From a checkpoint of a small class-conditioned image flow-matching model.
Model: 48-pixel images, arch dit, norm layernorm, activation star_relu, moe soft, patch size [8, 8], width 384.
Training: muon at rate 0.022, 9300 steps, batches of 64.
Data: trained on reaction-diffusion patterns (Gray-Scott), 95000 training examples, 6.3 epochs.
Rows from block 2 of a small class-conditioned image flow-matching model, named by matrix and row number. Rows with one number within an expert belong to one neuron, the router's apart. Each number is 500 + 25 x the weight over its row's rms, rounded and kept within 0 to 999. All counts start at 0. Numbers have three digits each.
Before each expert's rows are labels from the 100 images, of 14976 (inputs lightly noised), where the router gives the expert most weight on average: "patch colour" is the nearest of a few named colours to the mean colour under the peak. Only what is clearly more common there than usual is listed. The data: reaction-diffusion patterns (Gray-Scott). In brackets: how many of the 100, against the usual share in percent.
# router: slot weights (model.blocks.2.mlp.router.weight, 16x384, trained with AdamW), inputs 0-191
# up: expert up (model.blocks.2.mlp.up, 8x384x384), inputs 0-191
# down: expert down (model.blocks.2.mlp.down, 8x384x384, transposed), outputs 0-191

# expert 1
patch colour: grey (45 vs 21)
router.2:465500482483464495503472492535512474495515512536511467515474514538489495473463480478489530483514474492506528502518432533517496521506491532533479498494486523521460479550478532501485511537509512510496497473518473464508503521474471496516498466511472536454524495479475527476482504507461467526535514486477482507445547484488460506466521489529496490499464517533506516499502532528511528481508528497507461472517509476485515507536478525476493478506484477460546507511524497472505493509518540504487496497512485483505540494507514534483531503501537509471501528484491518499472491476488480504
router.3:452511462519511498502490516522504459502484513532524501495478509504552516462491529488498535526523474523474514519519464533560493519476478510523475514498483544517488500533469503509472532529515519523471540489510531456515517541487462458501484511468483511496509488472512532522497541476472537537507506507495497492481547510477512496459511491538496497468492517527505517531502534474490534474531513466538459507516521449513519452516480529499482472497487426493505512530513449448508481523521516522499513505498516489454513487531502496488536508478526491468496455500538510484482484477461481519
up.5:508547534503523517489506515506500561486517462495496518501522441518517477521512502501495603517443510531484477513490499460530471455525487495566503493495483489491488505462519501473510480444524522497558489526515514490475502497521490487489480476464516467467444509468480505505491487520525478545485490492505509485519541504505522521483472519541513483536538533498522471501491498487497482494468499494493493472463465469457488496494533477503487510529474587535526494476495509481506476469514482504487516520513482514525453514479509465510451505481544531520482566507519466516516505518511473476
down.5:488489500593475523561478488456497541509528538517501461494474465538509498481498506499506487491512506522474481526491474482479464485479500514520504524495512456529496506468505502550484468477511493534465531539485533512528508490511521508504526495507525500511486459515542448484486524477502534508518522479499524523506501492493544533503474471508528474542464478502486514505520503546529481480511552467497518494454535527516505548538509485519510498495480479504484488490521470486504472519495462513549483488498492530494472468492513510497525505541476509493495529507504475511478511523483514513
up.6:504519491497537506499522486529501477478473502474533488498531473495522485465522484494470480489490499466498492517506479470484511505466543516471503510493476487509495525493495498493474481534515481483558420551528501455516515568502513506474494499471522508479500492468517516468480530499540539495539484527543490492510498495502484483517518478485508548527523497514494511496468504535494486483482504525471513481487479532471469538517498547493523474500460526482457487465479517477508510529504477492472510499488506460518468543512535504492472552517525549526496489521498471493483543533515529493
down.6:496498469469509513517506514507517487506458489523490498525527500469521510480514544501480489506516511507520501517489536488493551475514536502537528547519475501492485494526544491478521532515509485492550531465484526514478529544511525527532512495533523526527469530500526505503479519505513557596504494492502524508525514493455496477500439479516492526506492460500486509531517432515509490443475496499486501471484530504493500494523531541394495528447498458463501515493507509510533483465534468487459522490501488484504490489512478502475459527528501499506505470511486480493521505466485516466
up.7:514521490479459522492518515500519505488506505483510470517517494510477497535469497462486479470569468510530482510509504546494506516529518502534474488473511483534476476465521462494497490508458531498476530486519529504493522467514522496519519492514473513495520465467505494502507472525454537493533487509506526479535506502483522458537491517527463494445536437481487506513520463476470503522496493498504468516534482466502517539490497488507514482465518500482561484469525486479486498504510497470500503475527510513521509513550524480495465526457492513505486506486484518496474471483519474514
down.7:500535489494471475517505493524521519473463484487482515521521492474475476456508502521496489521482504502515516508498502482482492472481471462525470497497488503483478457546469482477513491500556487511509453470503531474470472504504511537524551502490511527527465501524510542462515465494530526457500494466489557507523489454520531509503470539478522501435503528461497501485464468486495471493498538478553455476505473532540516501565522510465462516444487492483452512487496529457474492434530506515521506468506447514507481511556520480490495505501477523494505527502499490501472528505478493452

# expert 5
patch colour: grey (48 vs 21)
router.10:493505479506488506511489494542492502481490510528465513452463541470486527510503510469488513508528445498521521555492493545481465514498507522510491465457491515514481484491474479497523469474544521507472520515547499517528493519486520487476463525563466503474498522484519501484465513488514465461509478489504516475443504459508503489491517474508473536499500532502509504533505554506494500532511518502533459513529492448532503518493498536493523485506532525471529515498510520497538498526521502507549510464519522492506527505540477506515496531486503492542498531475446434514512478499468515537
router.11:481464501506479534533475509500523484460510496519465468512450517444503494556499496447466491496502481501521503539475511522511465518506527468491508478481469495506490482484490511481523477468522507511482517509484507529524490480488552450509499507593475500450495492517522517464481507482529469499507502488473482515482479472486478470487528461501480511520467537499475501520486509502532484522515496469535463514523472451505495495518483505496520496518510550519513505519531525532549507527545532532545520458494493453525540544507484540520479541528469486523539510490484447533486462490481478538
up.1:567485499475524507505469510542485425517487515516467500472567503482489476495524535523485495524476521470522481513500493468487466496504501525472503519517474502510536519530512477477500510566504480480504484494534500476516495497516464489459504505485483509496491494514511508503510528541521511507495525544508546495483530511484473496505472484480506454519561469501477493502559533509484494491543528483460511522494504466488465489523532529509519561490470527542488520504521519509492488483506507471510521497468534504534488503499457469531489478498517534503498502512515501500445544527530503465
down.1:496495452493475511537511517499449469516482510519487492529500478512518494474524482522543570537484523487493468489475483545502526498530489470521535485518524510491502530518511515523494499519511527492492550502505524506498458487537501513517522519496500447459534472485493507514530496457481459486470483490493462544475540509483477527518464476522508461470492543485514506544463513523502496478496549534519511473522511510484506514504528542424530533477555495474500537461522502501529568522465523503493516496494447502497485494441476544486491489513510512466523527534475504479516482516470518483
up.2:495462496487497469480515495457487500504501463487509502512509515497485492504487508491463582517470502501486488513509498494484512503501500494477500503508497473525485487497517508518490497507489500490383460500488507539510489467495530507485505482561511479510499492541484507488511503525484541531498478512463530506533530505526494497514517500520481475481499486518512498523491477517511498480458476497494505470502481524496502526482520480448554495490486510519462496482480500502473497489504448517508466480506495503504489451526519467496510447498477452488455507522488482484506528506534499471
down.2:490481501473494507466498489519481509517461492499469497482506505489536515487506497520516589524460494506514511511526506493479502505486520510543515512489517479522534490516493472484487481491501504485480521473529418470496510455508542481482553505528470507530493534523512495496518514490542472509508473476493493503491519482490516445494529500482468498496500480503486502512490492494508499499500493508478504494515462463474480521453451496505465515496499579516499499500499484495477491491501447493497490539523479489503514497565479489489507564506498505530475482507508446487531499523502493509
up.3:508479500510484521469455509509486505508452498514520478517503486524462481499532471480515480505480528521498494461502475504512509479542522465477526501477532484469530490508491485478477478479508500505516538511524577516468509422485498519497505486491487516493462498488459470515483549526506510539476485493508483445502475510535463513512502483470488489502483534527487483492496474480482504521504476496506519489478471521486496496496493465513509493469522426532506514495504505484463488523472518485470463475480518528517466524472493454489514502480504566522476448488516516484482496489505505502
down.3:477489499497499481491477515521521483498537507517513502512482495499490475477499506519507553519515489474498496507486527503522489502493449490522498499533508449521508475508495497516511495483505506496627510487521465510505522579502472470512509529496492490498483480519507507504522530516500543513516517530492457497528516512503478547498573455518544515528489498526516479471487508517421544512497481503514475484509479493502513524519498484413494505529486485476483503519512506507541496506493504482449528482510500522517509529500534479515487515482495550529487475493515528508506464510501505485

# expert 4
patch colour: brown (77 vs 40.1)
router.8:464488477511461514517471508498489525525504487511493500480481501524569482514496522460492548519499517548493484463461465518495520538472493482555492513511486532518501496560488469494501474521504519518492513563520531461471472591463519483486481510544490484449497538459474487515498488509477477473526485501510488477499520489526482449494480479525477520517439506491509480484476514505459469439506514525527490522481491509476521508564451538493469504541484575483487521512482492484493475503485480498495457493488516476485485572495512530505484525478469516558514520472485489527455470500498497515
router.9:519522499486465516524532483483493506543467533491487498514481515514507511499529532516536541484519499522462481465472503480507466493489504485506488520505502508500506492542531481519506554524501445540485519505482462535480472459497462476459480516516498497483492532508498515565486456479496481471547466454461539518483469531494491519470503485492514454506502510531479511503494525491569461504492535496514492493495524507519478471474541529487482475534535566479484469492515485518461498530530499485466537499481515454521482466520514501488445443525514480457488463458496536514497518528467510501
up.5:480483497523495483490484520490484511539570480540473500498522486545501505494464486528530524470517511506539496517488503526475494456473479518521521528503503503525473521519483511505517520520477489511444490520525506511467500479525464492515456485552510483516483528512503518526513494516504535476480482482504497504497505501466503467516455480541469514519496521505474472529473469479466565498487459492478524511536546523485489490520518477467504504497489510491465498534496520487481523485541506506498487459482481510532490470516502524479487416504521507513528530480500505520498499510466497505
down.5:507494503509510462462519491522480480490528497478490477492522460481476507485462459482512544518493504470475503515519506492509510498501519480507491493444535469504494458449504527492506515493551513529483541491462474470499469508491492510500509506536460532488491507537517492476528487518519482493515483461497489493527518533486503457519464523457507483532502503532528517498494505513465502486501486478485498531527468491519497436460464493501511478479499433511549475497465490467526508513500503497503487493516525475492549459484489517514531528492477466483505496505482488486508509511507478457
up.6:508505499535498522499516511505462502490571481485486481536487492508490510544524490493528490497496553521487456444494484495478488462499510514609497499485519504479500485520508515465521516468474504526452482527499472546478507528492477488493492476491459515485478510524457514552560508506521504493484505516499476522489527470488498517498572503517483523475462519481481496493529501492535541511464518535478501500480476504505490502508479534532436462512485502534497514474486517488509489480523497491490513488468505467519471474494510482499502410503506470492496561495524495501508521485485522491
down.6:500464489566514513567501478519475483480511454511477495511502513491505484519492512506492532505470481486469486517522496511503482526492507486538498478473502503491498520510528477509524527470556519511459562475485528497512457490513486507532496458524475506491492515488498509486504497490515528547516515496504559512525517464535491482509413572504510485523491481507508496532499468482520517511471527483517488521467512502506503500502498497526518495543549533488510496487471520483519500533505517506466504501487505484493501557521482489463529585497506506490525519513505542513496495487500518483
up.7:508509475526501483505478467506466520476505486518545507481481469508498498460501480494438524469479497480505534520516444519498522540503424495498510525520490531499503481531557488503461469547536498502508487496542546467502503513495473535482506523483515513467537482520505468483488477527489498480489475531482502492474533489509525493516492466510480515534508522476534507495498510465553534504496519496467537515486446455524488496563500512509519498512503498508479519543476510487494458497479482492496488481520547538499475486491492481485530557490523503484484543515502460516503497517517512494
down.7:511478485502516481507472463464486513500541492522462501547477483546480513523455500527473530493476464476496511503501537510498512495500514502505480526512466486515496483453431477505501475442509503507476485488495541502540486497532536497503458479551453520532481534482518515510492520516514506486526518445480522506525508485516518511508490483516499522508531487537496493484492498501531475486490490510505506470517493454509466476528492527458498485470495481463513498489490509520533544513518457496497492477515511493486517520482528531551528426529461477481477512504497505504503550453506487477

# expert 7
patch colour: cyan (36 vs 1.2)
router.14:475506485504473467519501490544518485510511529515459562430496513474496526511484502485518520521563458521520555488503510506519497504510520483493487453467490500476482536530504491463503521497499488506449528508479472507508497514505523469502501539501480516528532524487518546528500488507530497483523511458480512511456532490472531544465551482464504521462493511475464516547488516471550512558496524447491483488520523485494523491477524498487501494486503495501506486504483455528503522512528524508487547510516516501519517477506517518527473510486491471442471493481536513522491468460466506514
router.15:497489503504503489522480476512528434485538558514491550446442545472522508548476500480514526482535485518515523497488478492516456513497509481524459478484511482528446527515458507493476523482518472513474503505488499492498514487493518490519507530558483536467549525512516503494474485481489488520550505476489484511448528493495522524505546463487488487468478514454497512502470517472536524534490560490530471503540546454522510466511504472486530474487510502500521498494515459522523497516546553490517504518514500478505536459490486524524495543489515497489488502486522498520487455470490478517
up.5:519523533471522508455505502485506505510469492475522501503513501495488489530492520488487471549482488508498511505507486485503538522505573503469520496551476490485493498457511461493473464481498495505549467481493473496499531514491493505488506495403531514518511514471476499485498466473487561481509478486536517468509458475529547505478457487491528519536515513516520495531490464486478472473500541477524529495505497500543509497467529505511524501492513464502478471518477516467520534495534470496451498505464486497537483470515514506494527497488514549514501547524471513496496516478478511498
down.5:487500483491504455540481509515500483492538525493449459490503487485453483492442489503470502497486471516512500533489490518487526509487496518520505490469523482537484484462529497499505507566539519495498482474519460480492490502471530484526475488495482501469479474498509508483510506513494510530509507496455483497501515503487517484523545536495512474499514495488474491516471490493474508514537466460512510487540519508546523493480502463374530478469468480481491536506484542506501493487489498487471522514519523492526491546488507482488479500479493518460522480521512511477508509528480499490
up.6:471564525564522511507478518487530522471523494473480479478487503489495494501510495509439506446464468502552522521497527508473528469491499540527497499508494481493524509493535499495464490510471518498512516522493513528525532503546493554509553528557514477500522496493496522487554508518500514518499471502475475499493472494535454483513502497471509505547517476516489493487476513517531514511518521467495545509474524541467485485471538453558467478518488463499460514462514506526487506511448493478474478455537514509514485432466530513525481469545472509495504505513494475453556545541492512505
down.6:454518516471487506459486474481515493495525530514507557501500507489517504468527488461481547469518476525514481498466498470501507490495544503534483507505489496522494489493520516535529455517509504485543492577503417518481509508503529519505490499501510537487520513492498384491502512526500480477532485507498541495478498507510537539457490500489479492473490512557487504515542490476484494491493494481496522506500507527530520498508490462512486469493547518538525506504503497502460523458510455525506470478530530529505533462467536507524522471516512539475520487516489472491497504508484516451
up.7:475468524457519486482525488495523559482533525494534481502495474483449521506488525472503473476502500492490486510476542437476480487482480504488511551461481445530537495494459505479510494468474519466502526486480531537479498486520501495504519501456493514468468470522483518502522502487519483455498512480544535496496500533560448508533532464514526512497477451495505533500486475543554521496488462509492497518468473473501503500511557479518537519494497498484515502502518445490480499486490494518515487502539502503486482484495512497485517485475501502521511490513427505481517542497527504512
down.7:453488497506485476454506474461524499510536512544477494510461451505498514496513530474521470503547514524515476502522547492490523461545525471481509538513484471495443490526474523516482500484519479467509476512522523522535481443497495485489504492485507534531475503522480486474489531527505507537505531486507519522519519522498471500521487485513543496515523471482466489483436493512501492489490460459484518513500498479452505496468507518505489457484480546461451515477474508471543493490488480492473512481536501499501496474495484510475535544501463510508426476494451500488513504507435501499

# expert 2
patch colour: brown (70 vs 40.1)
router.4:509514488422506477448519502498479522515447468465505493508529490492487460499493527489478487510453529493474473524519505471506515517501523484555526503519484495492496462487504531512510510528463491490481505531469457545513502483520495520488507494491507498502492474518465490515527460509533501444489496532474525482521466549500471478495443505472509462503502490527487476487513485527532504484468481498478518504489488536504463543505487477507504518520485561501555495489479495469493508463491466505441475473503523508532470505505512470507515544512461491505506528513481498497523493526498513488
router.5:472534506425516512419488492490471490522463478499496498534503478483462517524473500503442484509461487525527476522482509513538512524495525466513502508463505488493514473460524548480533502507494492499439525514524426530503493475502499508502511545460511502461502484526480460467484469535533474460492481539513510523506451518486514500528456495513490486496502515516499493482503496480549499497459469497499502497517511483503470521467508517513527489511519594507526478497480495521498499480499502487467510469494499489476477466467490485505476546520471490522495555492477499501515515490500503468
up.5:441498459516486489493523524470527486522513520510465510479498455500539520466496552505542486492538538496522514504499447501530540539524521536463493482506479483525519516515486476509509507533517502493464483510527532515514479493483515527525477497477476479501461474506451453461518502464530493434501490473521481529503500522538500516494522531473489510526479553502487472495490483539504530496514523507501486447456512488511527516498509511481503538524503483487471494485490537475499513517496440547500501503483550502538524515493548494498527484497530462519465524507519569508481476485528497502
down.5:474494490525463524528491489501504508530436485508519493503514456502529527484493504524529513469494499515508501541520487470491484488467534481449479488509496561521489422494499487498467501511496506550475525508505488492487490538496515500462495494473472498508501467453468513531519505494491467518526514511500447494539513482502493459488480501501493512499487460489501495523495486483557498499542537526485526478570563511527506516473554466485445481470537466451516515510506505466508551494494472486512517509515478526482508481512520453521496436523524491499516492483496471523512479528541471474
up.6:492517524508524451529451508481534537502484537504505476530536555518482518469555491525525471484501510487503521533474492494510498475483476537483460505505494480472472508488487498547477534522520478534466526481513517507478514509503484508529522496508459476565484492496469505477498487479466476491503480461489502515472484494534534499529498534540501518528466499491505492529518505550496504487517469472522539504493500547446512491523505452538527494509498490505518504460508466504514507473462453497481477544508504493484511461471510514489498541555536509528496525503495471505512515497460493490
down.6:515475514508519503545509505518507486490477545517500516482471487524497483514494494481495504489499514490519499485533474492516513491497494524504481481469507509524487509540525493509518475486509478506464512505504514542500460505533492497526503463494468522479535487448471461500496462500503423510507531514478536469515537480509495511502504468487477492492506478510484510515488493515570523510496514522466503476511511521502462509489488501500498510493516443508541492492494465517550538473530485517506525523515494495495542523536496500537514392493515480508510483542502502546484523469472509443
up.7:517483505553474493497513477510528520497500492504506515494489552483470510473449478537509454500478509509477502493506519469488507514506492483535507466503471515491530494474502496487491488493485521503577474505502506547528515466451522527535526518489472471442503507514454470471467498495471473465510479462502456486478456538501537513502500474524557516462513518499494505440510533517486501527501460490484479527497516513527513511471527504507462494488475493502477517477487493519508497501472481492511528467512510487510503510477517500522487516502468484462470503540490496484539507489487507498
down.7:518475501483512491505517511512497508509493513480489523474517507487503485467471520536506538477509510499500488528483486495511514522483546491522498465510521502469471532478465496497485538506512505442544506496499494474446479520523506494468471525505496476485487522479488540490568498503510438502511514504509521502497475507504496465514467489490479481476535483509449508553504518488560518483480520478456521515507502503506487488460494511524505487507487462521500483485516509542493513492511503481452503494472519502488518481470516508539489458467507531525508520508464533520482475459495473524

# expert 3
patch colour: black (67 vs 18.6)
router.6:514458536502518532461482486495507480507547456522479464516486524461490514544472486450496463553463514496499511456488497483458480545517531514490501470508494499482531452461486507493564480528498504500570445529487433506538499467498537511488521477566506473481485479488498472475517498498507469482481503488489505508505481505533483470529529476511473490504496499518515472520473522508535427476491495535486460524518475511497474540502496513496568488521541547487501545504527571504501490489490519516505504495480498529505505550457470487510535525544501474528537498506483524483525488492512516493
router.7:502493496551497480507506539522504522484491478494510486497529487556510523450544530521525561485487506515474504494498500484528517491500460517453486521518487498543488499552509467531483519464504519507489519506487567439491521552500504475540447469477490503552487471451541531502485546500503518524504511507531501489499526495488457497496530483500500492514486478478518483502507486511446505472498493486526555524473469486473486509531527508528459484507476457510448512499518486470488497508478483546481500508498518508481490501510496478442499466467502563530517468514491500506469534483520497521
up.5:533506514487510512429506507479506473504501503511494511492496476488524490476519486511512388467506478485480504484476491484468515494500521465491528524486511515485527488503511488473450511534499482516502461477509534515466517477476512492526507500523489490508519499540500521527538481509477584475481502532494510506492487499494487462518563496461505470464532486501500478490526513508488550523492479505487490497511480526520503507468512517492568504498534501469516529508506515448492512512485503491491491511492495503510495461490493518494503448478499479463481476512524520490514492537492512497
down.5:512505514474499496458500495530506518510560501513457470498503511476491518482508498517505471526483519491496487503487475519504484505494473508521486512515489511505489509528485503486512494582499498498609530531501530500529526566507504483503518506361474482487494499513513492500504523497501396607476509505488520505530493521475499492492519514474501472532507514503478514520470498483496537494491495489497497492508461510500496515483493521551496467477507570510513500489488493503497491504502494534492491505514513493516519531524531506534481563511516473507495478490515478479515499514490508508
up.6:511517495499496530474509491528488525458531477516524498485518523462481525474464498518477504478490494465485506444485516485474479529517477487472509442490489455528511506531511525496447513471537499498484495479485485498524470515479499475482519563487515522447520493490471486473476477497526530445517510515501499523507504504518526494515533513525534525537503502533540502518509495488542518466483510482461529495501471470515501494516497514503530519500493443481541500481522494540545467498483500503508488493478496542469447523523507514506491417483511534485501538524535482486516517493481486473
down.6:510477475497484503449512490529515478452539518488496496502511519535528482537449490473529465477488476434509444504500483483521526513487496484513492473450517443532504491533497508501486484491507473468513476537462488454449495498534492476520488490482514479484546523481485514510517489493454481495494493502490518505528484442511522465507516551520522468536522465498530490527488530482521461483513506534520504497501509476490481493468523503458438477488514505487441524500492483510487499461521533484534468462495531499535528522483504518541476546509510477504507487529505491532516448501490446497
up.7:526509542489550506539498527566501489500530491495497527484519521494516493493478510520509423515545555479495496505459522492457486527524499498462483484476520509495484520493474529493530471533499496493509483482469559510517485565505500462503455531472476517488501508499484463475516469504494404487500481511507463450457518518496539499497475465463490475508522467528488495488476505511458538492500512537459514515447432504491495539495475526494498498484517418520541491500516489506524512486476509515505503508472503500519487494520515501487520515483511490536517524506460535496499464480503458469
down.7:432488491471496548555505507506491497485467510498492498494481497485501514511535510537474426518530503504538486491494472465503499492498505492482511495515518522492510483526507472547461558523504518511470570536529467514454513502519505501469523516505446498509500499507493506477506435499512561396484488496459472524538496518504514506477495508526504488454517489472523493487502530482506500495516519508526487498488532484473507514493524525437494500460499526476502467507521525502497511490500492515522462540503476503520492487529513489475515514467492519548508538514467495488507507555513517551

# expert 6
patch colour: black (99 vs 18.6)
router.12:516461523513514500498518506484470506519514507469533504501528515512490462477547485492539531469490512484485511486555524451482505457509488521486501506526489488467535519503536495489500474524490511501525483529469532491486546457503538519515503456464529490541472509501506486549503472490472546518440507514494512498544493535523540482523541503469478476530494496538492499487529488510473477494483513488465548500483511533460466478482533476509549485492514452515478511489482468499461531520495483488511499497505417519510535511489518505460512473509509474488470437532504542448527528532506506512
router.13:475517539497558504472502533484488517525437515484527510531511526478519493465559476535469566488545480495474486482508502495512513529509443519480513505505549519536529487550481499505475530495513508502470513481504590471519521447523487520524499492485481544529529510506481522548525508462456541573500520506521531497519476513473534529480535520497508503531524519522490488525503482486485519514509483477514494500499531514510513466506487489488468505487511395516477503493498478473503531473462515502490549494464489532491501469503518485498510470451514502447532456523531541507507519507530493482
up.5:542496499543454558489483509496475544559513502515522540504502517506507512525517479474499513457506462532483470535490517473569466530496477471576524506492526545488501498513552506489498495496506527504493559504472461516507492480482484522479528508518496472521526488546465525529493490526496508445478482498525477498529473478496533514488517517540549499504458487536487492463499513506496468522506459504513533485484556545494520514465496504488498499502492473496495517472495458451517518505453493473515487501511490483516499489545544496457511494470500455474506491514459507507491507469490519509
down.5:501486501535482492529507506484530484484537494521511485467520504481516505525468517542488467517492482488485488498465475517492500492486559517496482522487497503457531482528493491481479505498498532499486472495495423519495480461504532512507475509511529528524506512484483513494453474520473491510464473522508554489501471525505437465484508526453520482484514524497510504490508494514477499489521533511490490481499549494505531495501502489483598509509510470492537525493509515515464481517516515475543483540487480515479503484470527496484525509510519477478494479509497480497522522541478493521
up.6:536498479522499456455509464481494495511517515476535492530514507543468509532511522528505493508531484522538514514489512488479517491497509500532534486541506545490512540484514527463490480503525487464471492499514530466500550501518525540491516514492516508515461480518509474499486516464514457488521513469520510485550559526511499534485520484494531445506507511482523497494480527522478456479515511507529527498510539501532521538495484498518453508484484505489477501481514501491489546525468477532520499508454509522509465480479518511516492496512557543486531455520547508437507498495555531539
down.6:501476497539497494522498463466502465492462526526506498476484477473482481476518489502507452502516466507480518482468475445550453483531482516488516506490490533475522462524486511493497527519445498485482476508491472515500497463535451526482500526519487488531514477488502515514513492511488534465472500512452497511491510491512487481492468508503553523503490475502487544514490512464468474486468521496496481491445541505499494513445488463436542516482494502503507501500529489501516503470475522505530494473462509491486555521472517452480579519481531474470534453497464502499495522506483508524
up.7:461483545467498506469502490529475447514455517513521452485485462477480466494485513471528522473482482524502517489503499496503481499491455513538522498527506476508481493453523515503519527501496466478477514526507505499535493530526481496526501513512517473528492517478492548509523545491509440544481496565535500509520499481488505518477463504513529517526528508523457515505495490502475471530500498524503524496522563501485517508477532488479482498482462565466497479506516486535534513504511495467484533499463482510494559499480496469500450542484498541494504534506519515511496528519471487541
down.7:509517517490500515496508503515521459506565501499504525517528487488485528476589495485500482496508461508519467499496515489484488482505543525473504491512500490544524499544508495467523469569484461493490486499495502508491471482472530511491470438555511524487499504511531478490517562511505558467514483555493484518506526476467540498503516514508517500496512491504491516493461525502441493476496516501472490507519557500513501523501483489461533482502539483497490508517490493512485496502529487503451534491479502488508495492519527509477572473539500496495473496521513461484479510485508487503

# expert 0
patch colour: cyan (39 vs 1.2); blue (27 vs 4.9)
router.0:512497473518535468518488470483506522485568465500525492489517486514490465541450517546461429502467512495518490484490515488484536502512498528486514536488512490457531476440538535512509517518491525485522466488507418510490480500538491510474504529468506508486482469560496511495544463502499482524467480543500468483507467488515492522484431524510508482519557504484508519449525510533494486443463480491481499505481490479484494541479501485507503515487498573498530507482491545492514532476503460494522471504492479498499503500449509468503516460524476524554506525497485485477504510514524464514
router.1:527463487529487507470521472491489488539577475507464540478478487506502489570452526437507417524487499504502521493507525511477497500487537499528482516534471520446530492448522503523512464495476508526583449526477408535532490454493530489506552517480521470498496509516504464508502483521507485433496510493515482510514513494515496518527490478508486488528506500519504517517514483534506454512457522501498495486508501511493489529485539498513474515503534591496552484495524510536479530505487520468494464508485503494473518501492490489485493540521521495497504536517471501498509502497478542537
up.5:471478497427507493505505521463497454510534499526496523493504512489520517513603521496481511520529506480514528498514444527511497557473500506479469496477497513452462483457487488483489492464493488498453509524546550531468491488517515516482467522419529506487488482475555504502485540462519528476526523500520514507498517511476509471459544507523509518494512514499530537511495504520494488499499510530501526493497542465503510485498544521498466492466512502524451500526524492469547489493513502527496518497478484476466517449506463508519533546515497477491535511500507495523498512477497518485
down.5:504492496455499513498489488500505499502494494486503475524511500508480476500554507521450439492491469500524524520509510532522503493489509482494494505460508508522481501432484497493507486523543501476446511510500429495490479523517516533504516491506483491507496473510483504524496502505519513434466523514486473495495502476484527466496475512505498490465500501447495520496500516520452473479489547495502508524549516507508481484503497478552534487471488507506558467513479529515500509475492529509520477521505486487521463479550480520495514443518499506515505525458487483514507501486483498536
up.6:457558480521474425500558546481487469503476498506510501518483458505535529520527526542496529501516486489505477485495498485500528517521476522530520457531508457514503494511501448518507524491501490463479478492474466498560488530499489507513497531501448517458449494526484509513511564523458537461473472464539474510492542512518529490505453501497468521520496576474510477484485472531463513487456490462504472505485413520474500518446488490506512465510466506522484481480481503507490532508537566547470512477546501500499526458537491533495534555501517506498485546471502485509482491497516543536
down.6:515501519495505472520487533491506519503519544508476533479470486476469495482471511509506463511429521511516476520490519487523494493485495529510499463483466511517481481519492489486519519502503490495508464487521505491502500447506543529522531480531463505499465485517535469549526490518486480552482510508481549487485536524508473535477516476476519528535531456454484526464486540474528486483490446494447509463502470525519477488470512500486470502502505475526517496508492510455495492500528511501502560502493512514502487503520523493481510461528516448468510519484510465490475494505513493479
up.7:504482529519471541502508494471526511444448523486506520507532502511478484467483519471498498494510510513531470488524510485509514559502512513475464522523506507466517504533478482509567499463468550494530492473486503515501484495469482499497480516491513505536488489493515469540537515454505500460465493474491480482520500477456501495519480536466500529494525477512502522499543493525552471481487522469468551444501509465537514517530552500539499510548497489547494425538524512498475516453492498530502465528484481482500486499525507468555473479490549524513495520510521554506504517475550468492
down.7:516501557494513510511470505490507485465564510505475527509507500516451500472478516525511461451494514512501478514497468475518514502541494528497483482545479492491506491424490497510533471471467534501480540487529512518483505417518538546494509476524518489488513504514503510505516442504499543519527523526477509463514537522467503437508523478434485476501545492485468558486509485482578530487493501490508505474501490508467461493477476460457495483459505479499531494496484493477538496526510503485538540494474478496481474506524479510547475477490524491477529532545531479491490533482509485504